{
  "arch": "conformer",
  "inner_norm": false,
  "num_experts": 16,
  "moe_every": 2,
  "expert_mlp_ratio": 1,
  "kernel_size": 31,
  "optimizer": "nadamw",
  "beta1": 0.9,
  "l1_shrink": 0.01,
  "warmup_steps": 760,
  "weight_decay": 0.1
}
Rows from block 5, named by matrix and row number. Rows with one number belong to one neuron. Each number is 128 + 24 x the weight over its row's rms, rounded and kept within 0 to 255. All counts start at 0. Numbers have three digits each. After the name is the row's rms in percent of the matrix's.
# fc1: first MLP up (model.blocks.5.ff1.fc1.weight, 768x256), inputs 156-207
# fc2: first MLP down (model.blocks.5.ff1.fc2.weight, 256x768, transposed), outputs 156-207
fc1.365 115:139133150129127080127125126137082124128133137171088136135066130134175118162114142133112120135119164131179126127128134089134101115128116123129145138119130179
fc2.365 106:109120129126125112145077186133139138142162122130098118122128135159128128136107142136098126113138141121123099126122187127126115128117127166131098172127168108
fc1.366 089:155142146108069129148132128130127125125129122215138151129138096103131129109084131104137095055190127158222150128129146129087140136130126137069115126152131122
fc2.366 072:139169126137176138136101144083137105131152117128152123129113094126134144147155090123102101113115101122131116135125104145122128104190079115125119063134101091
fc1.367 103:091136160122136148170109117128138110168116135125128127125122145128124132135099139153113101142128183135159121126097126119129122110089137155117125131109119164
fc2.367 103:095128131083131146145115165126120107169108076139174124126136139129073185135115155129148120120132162112136107118155117131121110127131153113136130121113145135
fc1.368 102:094117154090127107124092157147127128132130079155141194145121141138073132132119164130195089126126112127125129125131124099132083127122113162154137116144127152
fc2.368 114:140130129170156119128122129141131116118128116127131132131128186127128126153126142121143118129134142171143096150121118124127130103116102149122136120118108130
fc1.369 097:203120137093128101130126092111135134131146097103076128130092151109128137184082105143123119128147129128132156128118122117104132127119129128118114138128091121
fc2.369 117:133117097131151044138120130146136143104132100065097132118175127125156141147122131134115108201128063138140144137139128151107088124116162076127126117130091147
fc1.370 071:114128131129127132139127159129150156173128125121127159127090140128128119119110131127080122127188174051125127149120106123091144132073203134127128109159148131
fc2.370 020:127132149104128126151132139112147110143131122137109123131137134130094130125127146132127138121132128103134128160087128133133124128122144124147124133009116149
fc1.371 097:164086128054121184127127125110123089097096153108124148171140126116130114127115115067168093125091131127139133137128121142128119122126119164134132127127141158
fc2.371 091:119131125078123123154112123137144135159124099128104142142130191124127125106127168134065126127130101129132143079137138053141104124114065141133122111104106130
fc1.372 090:124077130131053134146135168088130136128105125159101148128127127127093140058121127135105073079158167126178124129052129162092121122128152120065128124128128130
fc2.372 031:005000141091143138106126145142144143130147140129125123153116144136094072141124142123123118120141126149138138117111140134107143132149145135100058080128150119
fc1.373 098:128145089128127116127133147097156149147128130194131163118129081137145149110128120141138127132112123174127145128103134132129098125154117178094121126144126138
fc2.373 110:142087105121139075081143130191139125169166155118134086112134128130133111130128119114142063132129135130136125133080140151134118135128100128144139127118127130
fc1.374 103:116147153096116121140117096116128125136129145092129148142156129130126127143126169125145114142095098158130115132109107138128067115129111154117137167128148171
fc2.374 105:128127120124037086082070129139105114127126108113108086137190160092175137133177123154148122127127130136078125111156165092128089124164139135125125127126129131
fc1.375 106:109127153129117127153103128111137146127127131102122127132155147091128122128119155136132100125136124165142124168126081107129091090110191133141101132143099133
fc2.375 127:164116128131121143114141087139124128128136087125128134079139115105183096133128119124126123129114075093114127113174076150126140128130147141126149038128085129
fc1.376 086:136128141136131117123131128080140131133096131122130139130127122154132139071094126134127106130127141090136128106131156129126139141124061140124126104139125209
fc2.376 047:157141131078145126142136143137139097158121107130192119104143162171118145141085156129137076119146127140119136149170128137101140134140110117129132164131117126
fc1.377 092:093134173134121149190114158127125098124120159117133127130148124141119096126097140131128117129129152109148135072105122143131129073143128152126130166107118128
fc2.377 096:114125176121138126092104127091152115137091110147125162139180135144090149174099142136125119102129131128152124125122090123138076128100129133105097134087122143
fc1.378 089:168112098122067146130126103130157128126127136122130128124130129116123144129119131127131069071160149124145129092091136119168119123127163128128130127162132115
fc2.378 046:126141133124122197153128092124104121135129131117117124123200128129119119122150133152135139128138009139196140139128145107139134122150126146106132094063124121
fc1.379 094:137165131116094126126151127111124071169089141124131137094114125110134199133123127158135078102170130152124125166102137117084099125131144146128107147085151130
fc2.379 038:111069136116146126111166124131123116122175172142150112157129159113079116123101133150135140133057136126147068119120147124114125088129139141121136183177131126
fc1.380 079:137091137129085176129132128128128137127138101129055141092134117126128154109109173130132127112128111165150128173041125131132106119129122175100126128121124150
fc2.380 061:131133152142123122101131129105124130109130147122137131151091100119108117149120125141130111127122113125144135098125118145135122136106090107121148107147135127
fc1.381 093:129147101127089128124145131128099151130101111125061106161127135137131130108128141114124118109131126151132155126123128112130080124164135127062141114127122199
fc2.381 105:125142158133129129125096128126120160131129129120157111157167146166128195099112131125112096080140106126162123131130153118132128123128123132038086129129120078
fc1.382 110:131117108124129138130085145128165104160079174138122121125139106109101107131120132128128093128132106079130102128119124129086127192115097127117127147134125126
fc2.382 128:124128129120106123158130158110150107143134189130137116129143125090119075137196093155118145161085123127129129114127097114145128108114127138172143132119128129
fc1.383 088:117162132156099136183150135123140130117141123129132117124120126124095119129071143129161129058129146144124120131134090101089134114129098190125130132134130130
fc2.383 078:148121117101112127125106153125137122119144107128134118116175162129129134137166133119129120142132118055128143129130132105119099127058131130102129121128163091
fc1.384 097:203125119147127116122128128124128132122128121095083133121085117102140145084124133127119128131129130106131128123104123101095115169056128095146184124117155133
fc2.384 104:196123127165127124178169247168118137158113029119097137097134125106130113104142130130030144128130096124128128132136155109128107165128116101125115134126121117
fc1.385 116:105118133108096124164129167124125138129128126096128159129140139134143125096124131130143121128130151106112110102063119103118130109079112130142129109102097133
fc2.385 149:091112133128098131143136128128112126176148133131136098130130075146127127087091124095111133157106129082132130205148132128091118132089139089138113117125142130
fc1.386 106:128127111118072126126155145107166127148132054147150138122132142127135129122156141116120143127128128120131129087148120158129162130120146127129115129115128127
fc2.386 107:132134127185138091151137129142131123128129088127124066121126130131216150135128133112127129133148093137123121146143137133138131143150113125125129138105126071
fc1.387 106:125130187063112150121182114142109119183110138143125156100090126158130121139123147124123126132204129112122127140096086126127170132122072115141128125130105129
fc2.387 123:124138129139136129163161127132127102151135127110167129139138126095123096155140084117125126173139128129128118187159129090134095128122086126142150131129142112
fc1.388 101:126146152129112159128090151127141119128112130131169156089136114134159129189116129183168127117153180110132129121132120128205133126129128136121126123100136128
fc2.388 094:093085169105123127133116102100086150124107155113130104140132088130136123117118044098130184109126087125114145138131121120098140163115136103123170122128117102
fc1.389 106:149169114132042134129072130175123135145099105133094115132123128121133174097141117108129131119180128088128128128114116114137083129126096132127122102134077147
fc2.389 122:130130131128086168125135135133131126143129130125169136141133131131140124072146123105134131128126129117133155125134129114123130117135128130130125105124128150
fc1.390 102:117101147122076142161119128127162123142124163123124153124122130122141109076138109139152106124134150123141129104076106094071135092105130129111145117139078126
fc2.390 118:100085135109105168115134120128130109128145130138163207132189150145127161114110174100127148125108159141144126131122129110125131141127132129127178071109148194
fc1.391 105:127127124132098122126136131116121129117148142165096134121115124129150136149123128114121122116123155135186121132109131126071110114147094135111121118131126134
fc2.391 099:148084114133124072077128092151123126124128123071103082125168142091168134128167136142111106157120130137121125092130113167121106108133132126125111094033129147
fc1.392 116:198126168129128120095108108184143129126095134130058129149080185125134157121103138127127129075154132121127053149076125148135126130129128130129116072127064109
fc2.392 116:129134140124121127134126120085160125143096148136153095149127115076127128128132084113117131142171147085155129133132088124170094108110086121107089164126116118
fc1.393 109:119127128113122078142124166133158164152133128161101124136146120127128123146100137130098129156164126132159177144092142109106088106093119208122077140128119113
fc2.393 112:134126128129114127102116110129112125122149153138174109116122182210146136146138125095142126129129145131115081125173150128119134149152127130247124155073137160
fc1.394 091:126118157101109134066127121127130101126127127133166151134146095126157152117129200196138104092126213141105125136131119095129188125083194123125135143132131174
fc2.394 082:151144166128132147073131111131127106126148153126132128143108123099112166145115138120110115088134126151143074131131120127187108127110133149128121126121137129
fc1.395 079:127053123126074146207073128132144134130090115138113139171128106095124133140078117131131128139155140094093130128128134155134090099132129147108127163131135149
fc2.395 052:121149149109118141145143095119112124142132147108093126138144069118124118096132138164142134131142096160082114130129146083146122100201099144071112106127103136
fc1.396 099:125193132107108083126131104114130139147182099127125133077137126129130181126110095106125097103124129133118118180158128128131138131129128136121129131113126157
fc2.396 089:111135131103097124132171125111132128129147133128135113149133143131119069128122105136128114164138206132123130134128140107134121075127132132133114147145141132
fc1.397 100:122134147113093104127128126128085163150180172137129130129124083186133115121079131136147122115087122146177139111108132114137144102128126151120106095122084172
fc2.397 121:131134122033115127118139125112124128138130132075117034153129109166086134131124149123131121141131141151098134129127180133207128142130115138089107147098141141
fc1.398 114:133113122144098139143160146159130129131161128098066131130126117106169124124137131127114137127130128087206109140101161120085137111105126124129085129159128139
fc2.398 131:128071120142148128125197163129098117137130099128090140043128078137128074083198120123115160129104098115100157127133128119106135213121183075129145141128126118
fc1.399 111:109123104128128118171096131154127137124139104121064127128128132128128109114132127178124089131155104135125098130090127153105118109125118128131127142138092122
fc2.399 110:098126150150129094132162125183125152172133073160111118139164179141127129128174097110118121083128125114125125132126157126132134126106127164155116131117127159
fc1.400 097:163090195130124102151098143142134185123099116131123124125064125053128132138128142136127120169155148139128119125133124043125127176128121142130150124125128130
fc2.400 062:145117128145217161121143126127072099129116139138110120087132082129156058129149070092135144141092118089112140138146091138158153134183144133159129114104126130
fc1.401 092:165142131123129095142136059127131133131111090127120129121146170132171131120157152159130124119147174121155127161129127128131140127133131131133166141064127098
fc2.401 091:138128111126098157072140127131123116127110078120205127129119171143131093128121127134132095124108105158084128128165118120132130098154120134131158137125129064
fc1.402 111:149137138167113081189129151088129147124128132123160138129114084157126133107129153132173130126175098151146132133134077117111126132128133137110077147099104142
fc2.402 125:132128128159130128129122118137128127123121119121140153110114108155125114127122094108152112106130140125153144099215164147115137159129155126136163129118123099
fc1.403 111:163121182111136129129113146127182165131090120151123142129136126124123127108129124130123106137139121120127095147076098136107138123115108121127146132153120127
fc2.403 115:130170162139084135136127144100129121122128115136110098158133128129196136129128090128126226129121165146127146117178126125129129114105124148134123113126132130
fc1.404 100:069131113103097128186075117169079144141086128155095147107133131117112123123119172130102133138130129166127143134133172127097078089126128198127121122140132115
fc2.404 110:131151134127129124106173085115094191113128117122127127127200118143127142161178127131124130120153068130137142133156128128129147135125110144060131086107147126
fc1.405 102:100128170113066113127120105126141160140115095127125163123138115142156150126134121126121122132136101132192116170148142129125147127128137136127113108159113120
fc2.405 134:127131149117110127094134134109165105128139146131122095130129130202201126138137137129137064155127130135128111086140130179131135119105124115117095143148130111
fc1.406 102:134135159127099128164139137128111103129165195125094129127134113128128076115117126140130128125137128127142076186110127086138129099093119132138128137132108104
fc2.406 110:114100154106083106040136114100105131169139122113126100113143103100152114077202130136138127134122093130082126129126125118137124127104147134140124109107063126
fc1.407 094:151146168116120125155136120125124125126095127178154126125095134133148128133129130162119130123105147084125140176155152129093132111129135168134167134136142131
fc2.407 093:154126102142205120126152129137135138127137133082139115125143135131128104129145108124125050097140139112129123198085149155144106129122126125129130161099140127
fc1.408 100:135127123154106167161112123137152205126126129132130107128114152098126147141129131131107139129126164128157081115124136091124127108105137128129082125126139108
fc2.408 105:122109174131140128143184142127070114121119112145118130125145133230130111117138126129128108134121126136111122185157140089123113131113130082142138168137138144
fc1.409 111:203076117154125091127066126145125137125127100129125152136096164084132125130125144132153129098138145126147127069041090129103114095129112129126127129124130156
fc2.409 125:125109124118066128128137115153163158147125132132115142170129153128128080082148124178068132129119139125160116105093136125128128127060132126131068171074131122
fc1.410 088:129146136132062127128169118130143059121130084136094176135132130122138117104131133127127082188159125137137090127094145118130128130128123146127120129120132145
fc2.410 072:116122145131068132126142113128049124128111128123108178139098123122144137112138139139123126105126093105062142135148119096107112131144165067133131141148116099
fc1.411 103:153123166115107131128132170147146129136145194141169119121128163102127090100127124161128095134122145115165100127128126132115142121127139129127130165125159114
fc2.411 120:114059124078117130138151120123126122124129130149124117115179134127124129112121132126123127177117114124200172127123139119115116127125119113130123082118134129
fc1.412 097:121115079082144103187126125134120131143127168217181118130107086086099088100121127126125125136134128129129128128116096138131127094128143128142129129187093134
fc2.412 087:114144128076125097133120117085115160138116122127128121139140120122072127087138118126110137125127106156157138090136134099155136118093127126136083135150126142
fc1.413 109:139131137173122122172124194126122159144114139138168151132125122098155098122087106144124139078137175127128118121080129105092110118131123131115131127167155139
fc2.413 095:124126098143135129138126128119159192128108134094120126139130123121092135122125137120127124136129151119112125102128134123122119136119125094112116140028137135
fc1.414 113:155129133145110166134145163127123139172090137124121162131133157131127159117092128130097131114143183130132112138127122131130052123077117128125137127133099113
fc2.414 135:121159168137107142132118138112152133129113125128133119178123125101122144139133131055108158121156137125141128129146130125129096130106035131075120146108118127
fc1.415 099:195121139127136079107093134126145145126144126114129134095051154134120137140117183142124055106167146106119114097056125126121138122075104127126100138118163099
fc2.415 094:108024110133091125137132096079132132126128167120113120127124139088126064137117099130125173171132131107165119165117122131115162163106123099107126128129125128
fc1.416 099:124094146118121113137102129107134124122131165176074100138114123132103127130122124072118127129117151098142129107110126128145133125126132178131116140127114171
fc2.416 095:141158139137132102181135122133140140134157098198133122127137142117125126156118114131131123171178138146129108132125147139163125150133127126145121129095142091
fc1.417 141:137135095089127148129119154127138149132119118119127167122049089128130138134101110113172103111129151146164134113075125128108130128111126131125101128094127172
fc2.417 242:124121104126121150140071152150181131122113103145133121127117153127111137164141143133128127095142129136162125098140150143128148118143127133122121133133128157
fc1.418 082:137119144150075128128116129167152128145110144093122128152129121115129127128097131157127127113153140078128116148090094103083128058123128125116128129163120162
fc2.418 048:124142134133128131128129130152129115129120152092156134104119123181130112141180112128157138126118127137127130130128112121134128126165133164159129144118124119
fc1.419 088:175115127134067128106128128128125128128112124119082161114123125127112159125130144128128123097160131128152127133073154095112110126128092133111067097079092159
fc2.419 045:132168129129127184125116129128128127128132128155129059162138084070078134127127133128126136130129134124126127127147106128127120130084111105124115180128126128
fc1.420 112:154128129128102137127108135133142129117127112125129153099123161121066136142128168146123061127185144126177109120130079126124127105122126121141083107124122146
fc2.420 105:143122133118091148095108135127121152123093096154126154127126162154136183124110134094119131111160128122141133134150141086072134136182143082129129123130123088
fc1.421 111:126128136125114126189130089129121099124129105137138149152087159132144118184129129123132130152128119160118157086164141089132123137131136183117131129126156168
fc2.421 114:138147126169126127143174126134135128161120128129104121118155126138143135127127126142124195145227121144114134163131122113152130151139090127136115144108129100
fc1.422 086:130136128130105081128156133148131139110138157148127130120105106113103123116126151133151087118127127133128137140149124130119111116121133180136134112131120201
fc2.422 047:127127157056135150060126128126115115128128132133118117112128128117131120136135111123123106132106072134148146152098107122150128121061120127124125131124113134
fc1.423 106:128108127154126122146139121173141162164131131146056132152139135114078105142084143111061096128158132136180118105129132130133124127114155115131093148148134157
fc2.423 090:095112130108125139120114116124146121139130137104157081140128126160141120165128138129149101150122122129107126115150124147119120156158072128139128163083101193
fc1.424 094:156120132127135125128139139095127146119130125133120162127126126137147140131135121102125089121178127129124128117139068152126108135118196112120120128126130098
fc2.424 089:129109126119145125128124093102129122128131114090104129127170123128124116128115121156122129139138126126140119137127118236133105132106132112128158158165127113
fc1.425 092:149132142132128137175150132122120161108126151128113146159125136132150124120127128160116136136129148108136140084074128120129157120117129127127101123116155138
fc2.425 108:064136124082092151135118143147138126132117129167166087128146123185129122134120131172073122149132151115138121106135160128139131133076116131118114121108163123
fc1.426 090:146127135124100142130143147115142189097107124139113188114172137132123199119083131128141112135128157148129149126105127127131123128112183129113128104123131127
fc2.426 078:142115124140128135128140140144119136121132132107144122148142131121129130126173137134125129075107091076128128094131128192126133135119129138126122124131119150
fc1.427 113:096092110127128106104137150141130132132102128174175140129130149131173157134111148106159105118127167128136121106146165123135137134128090105124150125149072179
fc2.427 142:141126140160124112120143167127131117128129074137175164111136185144135135140105130107147126138113132134132073165161113100090121083136108142131140116102122137
fc1.428 114:119106126096122133129162160089118173129126117130110133112093098128131125107112155128142126095145130129048170094168119128133137145081135125075159129104131124
fc2.428 119:124120127070075128151082154129144134129133134135121134127127156126129149131160139131114124120111130129148139092131164130124149115125132152140074131120128170
fc1.429 095:165100041122132146148157171128144133130160121157129140127110133171131122103135164075130127129141128066129050136129186121112135135104118117121158153132151127
fc2.429 104:127129116151125166172157135148132128128101124140126106093126161130129122129125135118070165125134133102111129148143129121126128128128128127067152096080123127
fc1.430 101:122096190118087113129113123088117140137151120116115131146085090128141128125104124126151101120143129130131146123118128137197139144129144167128131130124146141
fc2.430 116:128140147092104132131127132125122103145101118128135141138133117198129164131112142098096103133100147136149145097131121105133130123178102116130153113126162216
fc1.431 097:137153129145128105170090131136136131114129144159122129157112122107132155123122156124126133136130185133142122149088132125124115125065097127132156137144136142
fc2.431 068:131094130127135108170126129128134142088117124126117132112106131127092134116148086117120135128126156129195120102163116130086161135116143082151137131155167115
fc1.432 103:118118133128109129136148096160115178184116126082124131179122144086118126100062104130131119119144147173127120130108121110162112129125126129109135129129129156
fc2.432 125:147129123121128162134140112099132127149106123124156126166165160101070130102119132112130140158129125102169128156127130072146128133115099117102126170138131092
fc1.433 105:133107109129110128147109136094119129125127153097100128143129088105143111123146123125128115130148130122185126124180139092124127129126119124110087125150128152
fc2.433 116:126128117131126131124120125128162132119143133106131124090141100172127110159140100129187079134143086090154128084119093201137129129082131138126135100131127104
fc1.434 089:155084175113110162124128185132143172129115086126118146128160137129132129105074130130130111129127122094127124123129155124108126124127127188129120124127152131
fc2.434 056:109135124090130118129125092116116080147132127129161127128155101151108125123130151099155072140128121109153134125110126138118098093109154116154145131134156096
fc1.435 106:143164110127130130152135163109126122120116127108120159089098133133169148132129120162105128148140137143127121133127129097073130122130119113129134138138127135
fc2.435 137:105165100127114124192128148166129214153113106146132125156139188132116098132132177192178117131141102156117126123122128094132058114089147151116104123106123130
fc1.436 100:130126148119124135158099151121150132104091117123162151128088128127126123121118131072129128157135140111166102136083107076154126125128127129133174128130120124
fc2.436 108:117128128121070167122108122170117123154103121132119114124159123102129121122103125129104125123137117125133187086156126079087113128132121104118128098150128133
fc1.437 097:137073118137112113146132170176142073113120116131128094073128153098180123120134145115111097133142145132128113129131167132132128134122124128128110183128116125
fc2.437 095:123127120114129112070131125119110126130113134133140163137127117127128094131135120128083170127109116122153124132095132137126100110090109118154129131133130127
fc1.438 088:120129143126161157166129076182130179128128127127129135128125128127131130115129133128130124129151194114170081146128129129123108149100128132104128124127115143
fc2.438 040:129134136136129110125128129124134145127127171104111117141158147120147127128108146133138109141126124160133130118125131117121127090127119127144119123125130074
fc1.439 094:128129193129096142128112150095131138166110128127093166146110129119183091102128146173106128164194154151142126135127147124122102107128128118118102132108114137
fc2.439 034:125127132126133153098125129127136130126141098120130122126139129129123126126134082124128126125128133126129106128130133128128128132125129130120124131133135121
fc1.440 122:112105122079138133145087179127139138136115114135130125125121159125162141131113115130182094129135171100160057127087119126115127045087123131128126170052135164
fc2.440 152:115109128090102157124111132158125089132132141127134113109126136160121129128126127112128119122130149134139122100140142103090135122125162112154129081146147164
fc1.441 103:191121198132117126135164122128118152097151129138149156127131144130127109125129108151127082130140126135127121168065113128087121130125098058129087152152133125
fc2.441 113:142126129136128110041131123122148130115136117119136143147130133105116128140135127138123132085095138136129127166094096130128124126091138095108134168129128125
fc1.442 107:110090131124074123162146129140158193129131083130144136126130133117108109126097115157179145165205140081134113129112127094125111113130122114126118143124097126
fc2.442 121:128102121052117110130131143116126127160124107117172128131157177151128125124115136129123081147124123123172130152129122121129131093115124084131117086111117113
fc1.443 091:120140117114129134128105124129114191158123129133125133113130103116128124090130177149134129135130129147156083116132121118135105125122096163055136121141130128
fc2.443 078:109163107134092136147090140126128168132121094122142139168133091127138089109161114131102059104143141131114147148107114105126107133092136124105131098058131085
fc1.444 080:129163127126084109165101128112116147133100161128152200129126154136117131079108124127155127193127138094147128170129144109127135144128128131121103117106127131
fc2.444 061:133127130125155139130196131143103144127130127110146130119128157152129065147129092087128149104121129128127128197211157107128152129120129127168138176127129130
fc1.445 108:128128145103120127128128149127128128124141081144134126119128128181128122143132094095102127133160152133173201130122130142120129097133125127128125142128128121
fc2.445 094:222106125106111131146139123119171136140127132115135076150129132077128138106093136128149120131127082127160106150133119129181132107127123099114120127127107096
fc1.446 089:128171140156098124164130179094135128128136125121104165101127126081168138108098175128126128111128136134153126110127067129120126128138120162104128093099172136
fc2.446 058:130124122140117100128125126133130147143122142078127101122176123120123132118186138126124130126128082133123131168126182115127120161127129130090119164110125007
fc1.447 083:142118129117063126111127144144127160135123114114131182129137132128136132111129139127125157176102146134155140144113129109100113098127126150127138157139127135
fc2.447 088:149103152185164128123164187146109101140151115132135140127154155122152124128095126126159127123113127086128089157186123132135127135126127154159114129125163136
fc1.448 099:135138131125124138131133153120148133132083120133168128153131128081130097095109134127154129140171129132135122133134134128143115141101128151109183126132053126
fc2.448 105:115131136110121124152117129127147166130038140119127086127145128125100122056084141152082117150128128150153132107131123094142120128081087098106120120134066133
fc1.449 115:127151123118128141166042156128103136128129154127128124166126067132108129126128194119135125125133127119128131141126187126095058106128128125139139142116132198
fc2.449 122:089128133058051080153109115146109131177130087137135106141162153115137129110161129095165072080113081127107162076169157171138102130138148168156128121120112133
fc1.450 103:077132160141122114140136087128141168134096131165115132150103110108194091115151129108124117075129123118108133127153129125128096149128135133135120126099107128
fc2.450 110:150139127141134125192176130134153125187124124126147086176142144125131128131135130129145130128136126126121133126124114115144098126124082113150102132117113124
fc1.451 109:125175127120115127104110179133134169093128137130130128127132123120150068131132132121102047157138116091156136106109109130149125112105128127115111128140093117
fc2.451 117:127122148130128126123128134117142125111130131124084131138153118126137130128161115157133126126128116158136128122115098101133080129126131119136098108136113148
fc1.452 105:128116156125125137135147074083145097126112127159111105122135136127155133129129128104051106115179130127128106120128147102130160129128134151129096126061127125
fc2.452 107:137132083143127128124148135143113127134129111113083077128117092144169137133116127174127163137147132128101118131144122121135139129146117058127124131085129113
fc1.453 107:117153124129140092154128142129135134161118116121123163130167127160139128133130111117130081121127115139128135127159130133091103127130125138140092125101108143
fc2.453 117:081147120112152096106128082158140144109130130110127126102171107151101108209145107130147079123137132139121125128165131137138134130115129145151128158133115073
fc1.454 109:134174137154129128144131143125105128136131129132135129130160122156130140118094134136174141133129167124125133142127133083134125112131155190104128095116118179
fc2.454 105:134150116110107109152198161126125148203098085102109131130136120125100127096130127128112123103149121128187156081150123127140128086121090123133120124133125111
fc1.455 095:128122147122101061140127130132083170128134135132103130134107132093134125123082131139127127120177150130159129128109133129092101178118114130133129138127150157
fc2.455 084:136112128162138187141141132127101121067128126150133175132123132137121125153145110126133152110122147106138121128139140116127157173119127129103147143125180119
fc1.456 115:127132120182126098142099142128170128120116133100124132143123080126132120125135121137153119148132110125144114084140131129114190070121129135122125133127119142
fc2.456 155:107094129129097122113127126124125122121160155120134125087130084172138112148152057089164129138128131094170130052154119170128197169121122130127165103144129125
fc1.457 104:133156095128124071103119158130127108129161150140102108124130122098136122092175110094118127097126128129179126130109138143128080113087128127144107140134099136
fc2.457 109:118103128127122128145180155147125127130125115125121138125129175132130099114139123121107137124104128110138183114129134162124135123127166125127143141115137130
fc1.458 103:127096142126118096127165130121142132126122129137153191121129177104126107105086131143145115074168143127136112118179125125077127099125136137097135127137143123
fc2.458 097:124065114130093122087128140134148128101172161155090129101176136130129132124116111143117136128054109106132137124074114158129126128082173117132143125150120140
fc1.459 105:139141132148118118127099151112128132143110120098116154123116124129128137165107140082106107083170152114178121126150114131150057128081143129068128145137125129
fc2.459 117:140119057186083146120098130128195143090115118100135127134111128113136129126135125122139169126124135128133128106136091125166127126126090160085132086129128153
fc1.460 093:132134154115089123128125128126195127180131109130120127121128128122132127153122106107123128125136139116125128100110125125121126133141124128102144150056102226
fc2.460 051:113138150132115117131125101141130166137115129138117130185116150118144108095105130125148167115140153125106142164137148084138121125061140159122121121107128133
fc1.461 101:122115127121097129139128140149134123072127136167106133128170159127143182080105127159163080134127149076146119142114127161131108140136133180131146130117127151
fc2.461 083:125104100099120147173123126138131026153129122151154081106123122110108139132095155087129192132117144107127128129137137121131127162146117111129152135145148146
fc1.462 085:129132153129116128164177164125132134154085160128137121128129114115128129131127134126130146185128128128137120126130132142144127075129200142101129124083158128
fc2.462 020:130118075130116141120151127063059129123130119145102129119143110145129139146115060109126138106128115125131126110115111127057145132127125114126142118128132115
fc1.463 108:123132176089087067173157124148140129180147124173125128098163129184102114148132130133080130176158155126142111129122179129194097081092132153139128139124135108
fc2.463 124:129114169103075102108133137174144130128134123124080100125173111148125155133118126138125142164114139150131152111130126110147136122128118180122125145065113147
fc1.464 089:133130139126102136135212145125132125132128126157078128132126138126122128109115143091127104133162146105137128128128129111132103116130122155120125155110145130
fc2.464 074:131129123122135154162110119112131140130150115119172131184084162125131124101137156118170130126124100130131119095117147112161128077142123167115103124084092157
fc1.465 088:134128131128154098125143171126131128132151147132080128120117091128136128128049151128102065128169129101127125128098147128082128124128118143124128128098127185
fc2.465 042:129121138137103111132122131111130183127128085128129123130133128145171111157107090128131169128113167123129132126162074126126143133128127133132127121123129089
fc1.466 097:130166128116084128144130089112134161143128126144108134126127138118133145120127141128169089132143144138127125128068175130127128109109137128128128089078075128
fc2.466 058:120154125128127144120142071127126134130096088135130055130134096129127130130129125130129143144140132129122168148198132129170124113153137146056112133134111144
fc1.467 107:126166120128074147106167129071149135131128128113089129124118076129119128128133128154123124226138126139128128131112125131162070123092132154129104111122105172
fc2.467 108:171116129136147051154136138139126164123127140116073067129124122089126153126179136173111144143128138193120116146087133104128119143113103096130093182132127113
fc1.468 099:137122159086116071116129103120123142129109140069127125111137159127111156149055120135140101127143171107149118176107108103108106130085127136126145126155145084
fc2.468 108:122131132126112136075135037124129129099135124136140128132125209132128103168142112137126106135124076136100127129128106096126108100124120117129167131107125057
fc1.469 094:147198120091118130132182123080132149092130154128129143122134121127100130138170128132127053128132131127136125125130127127140123109130126111119100116151086147
fc2.469 092:137172138131137127168101136090131168132071149127128122146123130124169109121131126160081110132132090125128130137127103131147123115119105122113083117138091154
fc1.470 102:136152167127111083123140161133111164137118117139122128116178114122142168118117139125123101117159116105122133121125118109103132127127128123084141134107127127
fc2.470 126:125127153107133123076126144138048117156128100066121117102154061154133126115174123117158125103148075140127147131132175105116132202226129120115139144155128110
fc1.471 078:127049098131108154140077130145129128170098125116129134142139087121123129077129131113126127128175130103128129138127128129126127128127130127128092078133168133
fc2.471 030:118131114121129170125153132099129126140139137113131142142112109217109099126130178136130154145129129130124129150072139129138088131100165131151131070151128129
fc1.472 106:125173138120095136156124116142121095109100159112100168117189132104181104156095165147173132141122129096161156139137116149115131135123129127129129141156131128
fc2.472 116:127121139168151078134135137127113118132125125068137069089128116118154075138129129175129128121127085142130119128201128127095093124128130114110126102171127123
fc1.473 099:136126113125115092111144131110085127123115065128178129136068100137131066124092156098128128134119124142102170130118129076128131128111124131122145149113129113
fc2.473 116:132160149151119150184159153153134189155114135139111125174150130140122141107112125152128145122175129171148146132110163128136083119089128124109088130117129095
fc1.474 094:083128107119109140135124119102140120192123155133124109106128113131141140069116120128124081152133166113152125152119108130101130127093117151128140130133226133
fc2.474 093:120129105133121132062126148127122075127127129163136129083184149123170120196137127124094122131125125124142126129164118132108126123124127137097166090089161113
fc1.475 095:183130132143117088138088142099128137116128115109114120129113115158129128138122155116125121118129183126163130123125126134123129066136102108127128146117172127
fc2.475 105:128109129142106171140165120119109134106131129124132144160138174076129125127133153097082189095182119042072129130112155081128143131101129136112124128086146099
fc1.476 080:128154102128113094128142147128128127140127128117128125141104127105158128107095128128132089105128147098128109128073146115122080128112127128112091117128133172
fc2.476 014:127129000117183126126128145130129128131127128128126128170128154116125127130128129129126125128130129128125129116129144131128144132151127126129128127095128145
fc1.477 098:113086149066129102204177123138102144160116169074150155133122206126115115130123142134144156116193130132180125164081123127128110113078129138150127129111122127
fc2.477 093:135117092132128121139137050152129088089119097134125129129169185051117129125127118139079145145070105129082131150133131113120115161121117113134115136121125059
fc1.478 096:061089125086110128168121183127140104165089130125123126171132121141159130117070155128130098120182094159129130120104141104124130130145159127118137127124137162
fc2.478 083:129135103134221121126204133128122123118126128136181128127160123129095126127130125099111132138128143133126127087146130192129131126129107125132130136125131125
fc1.479 077:074115147123059084114128150067074168143075128128106191160108171162137162127081129157122115136141131118167082164128135129128119132129132139117178127126087146
fc2.479 023:091170119128121132148111115107141140133134126151244134133174080164130131060122130125139105129134098131145126127119133132149124129126128136105116114134135121
fc1.480 100:128137098102084160162118139092138168129128126103110123132128127154130136122132128128151095123130110115130131137135135129120124094137138104101067121166126169
fc2.480 122:128110166129126120151163133132100118171121100127137126100130140150124173116113119121149104129036134127129128121153130116088111164169154076167130090111129130